config = dict(
    model='sound classifier',
    dataset='drum patterns on synthesised drum kits',
    train_examples=26041,
    n_mels=80,
    hop_length=160,
    input='log_mel',
    spec_augment=False,
    win_length=512,
    targets=['pattern'],
    num_classes=12,
    arch='ecapa_tdnn',
    norm='batchnorm',
    activation='elu',
    depths=[12],
    kernel_size=3,
    stem='single',
    widths=[320],
    loss='cross_entropy',
    init='xavier_uniform',
    optimizer='muon',
    muon_scale='match_rms_adamw',
    lr=0.0019,
    momentum=0.98,
    nesterov=True,
    orthogonalizer='newton_schulz_5',
    adamw_lr_other_params=0.00086,
    grad_clip=3.0,
    steps=6300,
    batch_size=256,
    epochs=61.9,
    lr_schedule='linear',
    final_lr_fraction=0,
    warmup_steps=1260,
    weight_decay=0.4,
    adamw_weight_decay_other_params=0,
)
Rows from block 3 of a small sound classifier, named by matrix and row number. Each number is 500 + 40 x the weight over its row's rms, rounded and kept within 0 to 999. All counts start at 0. Numbers have three digits each.
Before each channel's rows are labels from the 100 clips, of 14848, where the channel reaches its highest value: "peak on" is the class under the peak. Only what is clearly more common there than usual is listed. The data: drum patterns on synthesised drum kits. In brackets: how many of the 100.
# c30: last pointwise conv (model.blocks.3.c3.0.weight, 320x320x1), inputs 107-213

peak on: kick (54)
c30.134:416460489511469533514485545521531486443536522485514429540564536492542488485519528577476531483529506587487547568433509555435543571515483499533505514450456457517502514559563460499519503527463494520486487549478449494536481469488483475467457489537552541555519495487555507505504478532533493414475452511529579471518560537337474

peak on: kick (74)
c30.146:475486501544577397439521479527529469469486534513472511471485491490439546537506493471477567498512507479470473507446518549422487491569491402480504501528484512502498436484509489531441538433520481478475559524538453560531450430557515523486514509478478483481498491539489503527511461545460495462466562555538437378479478523582455

peak on: rimshot (46)
c30.69:525446542510399523566469458529488540529500509493497420513544521459501464526512428515472477432525457488499489538448468476552439496485449468488495516511513573501460536550500430475430549483463462509556538585457443473468564446534411520483518562511564442496485479469502489475554528502514443486537476506494447500558534476509471

peak on: kick (26)
c30.9:519492488469464511555500516533567561516535456509551513495575473530529594474577531474457557499574514543516475484523569496527524551491527503576495539482524505496520469517527472463559547459592502483524505460469600505522506479509448504539504476489465450461488463446491529518478504369510453489508449551550553505547477511564546

peak on: rimshot (44)
c30.151:461470505525518511528476493496493480537466521444575528598452508506505441494465556466470460514498516534528527514512476507579429413428545504516513511466531539482555427541531425554522478502464567473590479504476493511459462512522527510475478497499457537492509487502433554509530562535457519559515539510529485503520556414484505

peak on: kick (28)
c30.214:526535519487519490530474512553578513533508462531492489481453461499505517562531504422546540508486476476547494456497510487481469455489553490581522490555580503494468439530495585461444477519504463498534516496546451529529477564478533531470532493463432526449486481576449521483506498536489530514529452407447511561512503544512501

peak on: rimshot (34); kick (34)
c30.8:533473511481463470516458587434534469539520556502496486495549470534490542510536507499514493488490478492468532519510567498420542493465503444485514542541520585506531550446504505540439519461515433471535604505481511437461540505439459521495523479521558457498502480518522537423534505416572527528538526512476503457527505414463518

peak on: kick (26)
c30.65:484527552532510461513555508505515502492478442494463448477524599493480487520554471525504465493451441477488496500465453542519467532558502469506510562525470422586530645439554488505461548505588500491528552513551490488517538453576494543488554496535602489500537506511467474619436544485468600495514481583569448450433504516452505

peak on: kick (51)
c30.36:541484424500462505477498542488528495516484502542467490536497555507472557433568479439572610499550536584483479497491527509531538587547483495461659472519511527544506491442543504504492496472538506474521472493471527488548536445485519467467473481561450521504495529480493527545546563499513501521491464480542525470448437460458545

peak on: kick (51)
c30.117:512482454480491504529482442462507481511522477513500543481471527469497533527519409515531580400494492578531536490502470462494527512454509542613460480523520464519517477541480495498449497554528490493553459450489528455574461553498472450500512476560533452466521550497503583537541553525626523510486514440501544547441515472396542

peak on: kick (31)
c30.174:562497471478413489476527522451550530521524491521525460506502527559490529580522496444547513493518455455497524516516561502503490462498460479533495584532500518509458525486596481529617499525568497497542498483450556509574467510517483495465463486450551509507500522461523483501535472526505491469456498540562555449524566488511534

peak on: kick (68)
c30.193:468485507509489553428470494518570490493502479578479590502530509387463530526567462540480530521481538471489476507459469519524501513541483478510503471518501539452512506516448508443512546591498503499511577500485479465483520495440536478574512471545467511400509495501511500473499498486499437395550515411573483433467489507524445

peak on: kick (86)
c30.209:517544591490503456456507525495514532513526562489517508580500497482504498515532561472514479541457513539438498489535502487520541595551441493516527514444569495511549511503535447514478483435516477490500510530494543519426504554415512478573517558487508541483482551496506545509426510454488453546503473507488556450512518454399598

peak on: shaker (31)
c30.182:532505477496593541479491440420526525427494502453492524503479556486430501495531459490537543484498478442517521498480433461496439486464511580476426500550474574567419527547464483496557460541531529520492480474524505498504500481508587491457481431563516515435514453518500503489537474515500466532466558477523476514461520555538471

peak on: rimshot (81)
c30.259:515438545526531479444539426547596506454478558487541455551471497534562471502515519524529511443513518572461608485440523541506527432524528496427447516454521538490539532526455464518473487497563498441543508567503456546487533518502470490489512533515529545509492543479484525553494425536532491495493556520513482425535524448490501

peak on: closed hi-hat (30)
c30.64:460481492486528528528577519510501530495449432516507545518421461489469527439555452465456408436433527421468557528492521446510473472421496534482499433448471518488477501522493516583492507514399498429511603480386465563477470521513519559500502583486453395445551452487500447481497474531514517421599476435446524478542464547453487

peak on: kick (87)
c30.3:496532488571518482513421478503490414471488440500534518473521525500487533494571492555419557432524501485492532529575546576450527569519506517464439547519509509525540512511566566530427492537500510480544510537502518476594492473536527533436537547485482496464504445473479515504582470522461500483511574537511456405516573463575491

peak on: kick (39)
c30.289:463457490489507515415517484481505502515532444493456477531506546474465532505532487516479528525446522436485428499564456514532421538527522522493479578479472510540520510540527459533518540529452521462492460517467491514447524550532486571505542473552501547474500483443410519529492493524469467464495445502544416516540507478507483

peak on: rimshot (33)
c30.7:565475510492519461429463504499460514537505489449445441464512508453509483552577485416498530472472512517537510499476578534476472464454515522489535521508527506465515471427532416517466473457505469469560507557485446526493467469516493565435516495537559540469536534439509485550557594516474493401475436511518488467444594501550508

peak on: kick (31)
c30.267:519556621522474494428514466529510540502478491467529563467489486517552494500478560515595485546458508490486470496550543448518549475513509519501525452502452537447405542498536470521519448494528516529427522500506490479477513588519527471533486468462451484487441546475539516484523465522575507422460508426511540530490513507346554

peak on: kick (83)
c30.287:440504571450466515593526480543502556515546461504550517453551488481398520462470509494520551479470421483456490521471508483529548518529505495513511437547530513471449539550469517480521498541480569487522530555474499438510526477602462480472557455538534478498583470432527513521526524551542545514518466491519497490500497462499486

peak on: rimshot (66)
c30.208:458489466455513436560536453512536514566522443439617480505513495518526448493521547456467447481433484549407506485414489477580509431493475508470512539421457505493498486442541491489468496467462481485473458523501439511498544491542479518514502506484495402514504561515474481512512511514511509499471515509516524501463508515471510

peak on: kick (37)
c30.59:473475482510485443502517530551512525542452540492446486467540484520488553501551463505483579559506517460479462392428590549464454514527442433520539594489525496495508471533479453498499520500510486487525512501433531451525477504502500475423531459531445556476497466458542475572559458438551492480499479500539471523507510457515473

peak on: clap (31)
c30.83:477460492501523469553528469496414437438508466523549473524470555503514496447438567501554510415471485596543425494469487458513468467464521571449540497465575491465469569475572501455443432514509435489567495549428460492454496471496566491474477525523522461450493457447521452504521460539493541534453555526484511453481578425510488

peak on: kick (52)
c30.171:437461392515432534434458452503519496528535490583482579520505436492462561598546445529509553470497494541500477516484616521568524489556459556498517572550489555549481537520457548518466504521513515455521533515478457502502505510528529533463514469522536434441530526440461509491535542520453525509537527543504499454490499499443519

peak on: kick (32)
c30.188:462491493476516488526441494618465541481483532492488517495460524564505488472487495562593527512454422455499453526519571509462553483500451545503515505528510399442466606562390534534533502402585506469425532521524456519513540444441484507555486490497454441528500519483462493516545555403527482408556506473569463460499487501478492

peak on: kick (46)
c30.215:542487507497493464503459493591505522534504551567478518429474488506460498559544428531543504448512522534524500463528469557472577471453463586488472459497458484541532470495425527541544518440445443502579456530463432492550528485461489561582458482460500503494463512499504560533546556478533526480502462499554474498554504527417523

peak on: kick (77)
c30.246:459465553495411553458506591513460435513489445576518470492577511446484589464622489523465518514518511569452479518493521563432432632517516544482501535503470542536499526510554496489535491523554455531544546578513474509578523520510492523508491489501479470484499488512472468477526500534550504565489465465538531542499504506451503

peak on: rimshot (49)
c30.21:469445564518483475504544473573524457435522484483501570518503459513479487478515531526458486495499533541436536499542502564504516545528539571507442531512495537476510502516503476518448499449540532413480490497461503468430504537480502568534445476515513520476507482449518532509549509457468448525466537520496492451514542414518542

peak on: rimshot (31)
c30.87:454495498488440492561519557484506487511475461399489449545502530489465527541542496481504455487489502564491512500490547543515519466519454530542539540502570466472497406484506489463506541458494482443534542515445466541526505498531514574535512538473492553470438502533541485541540577514495536423539530455468452425502573518447521

peak on: kick (68)
c30.304:517597503548524501449423525555458438554484513495477566559507490517502568539461491557484499603494484615534496526519490508467472542494476508519501528528548540519471519491497502485499556485488456498509537423516460429443521472487529468535493511509467549499531493530501516483500441518489470536527497470481523531526495565473505

peak on: kick (53)
c30.71:486517521541475469563467459512533528547507538568542495547501482472514470515536490546479491422614512456526521517491482512520500542465569521497494515538584504549542466527511452571441471512531508517577391482497428503487502451510537454503498543471475488498492547496464545558484513472477493510495479444561495515474476477475513

peak on: closed hi-hat (45)
c30.168:466535550498448471497554482480560528468484427457520511517424481481560471501429560523486393393512496440475485509526470428573564457462430460425490490464437506455522485502481501566571541504448484444526509583477516551474494531513492479444510476566432520467526485461467453469512499508559517500524470500483467455465535515475478

peak on: kick (30)
c30.268:447487461463471507515522542437543518504510471456542496429476481500563517483553568474465532548500481494535468506554519518528529481482552485506554553579528537484452506544473462513546543442521540513509462466544497536493482559501520517499527492485449545564447521445538554540524481590543502436547486368449508485469511533454519

peak on: kick (76)
c30.56:536572512498543534541469499518489450505507552491437529532426463570494498544490562495475575550539507475508503471488447480494498503504496535438511426484518472416472447475543566572524450506522414504535485511536493478492454522541472500436474480552425540471538477480497482516527509515468476525484476534531561502505567459540462

peak on: closed hi-hat (28)
c30.103:492517484465530561481479509506573567433482431543578519502512477474502507483479511520467398435463455487428517520537547476529520529508485515447484496498604477469497499499523503545517521530543547488508570493470488492510516541517419556513578534540542441516530496470531486496506494528505516521557469510523492537522465495517503

peak on: kick (52)
c30.130:519551457457482387467494490513487463519424462535508472461499404539512515468526502422536503514471540516498496509586535568515515557481529513486527489496557480505550397493518469473505526498528477484526530501461502566482454477440542466508492419493501482496406509491488490509483440525491479485479454510556515528494494479551531

peak on: kick (39)
c30.51:553514443506552511497481479571469437531457489488505459439540553545514533494570554496538521614465483423453471516495587515546514501583526515448476608472453491594457503489482483521403491457477510525522516508519404507499551493513507535499515500484506532484455501498471538465539527505463485508545504547529527447538569513539494

peak on: kick (62)
c30.61:440437547540508569547471497515500469487475486551453508506565491503395589459505465431473570526518558502426534538474470495513427576520490541504519521518454479564469530524515573477507561517547426529493502494513596434573502504539449505422511541531554526491504469532479558549577483528506486563493487468527541466538476522450423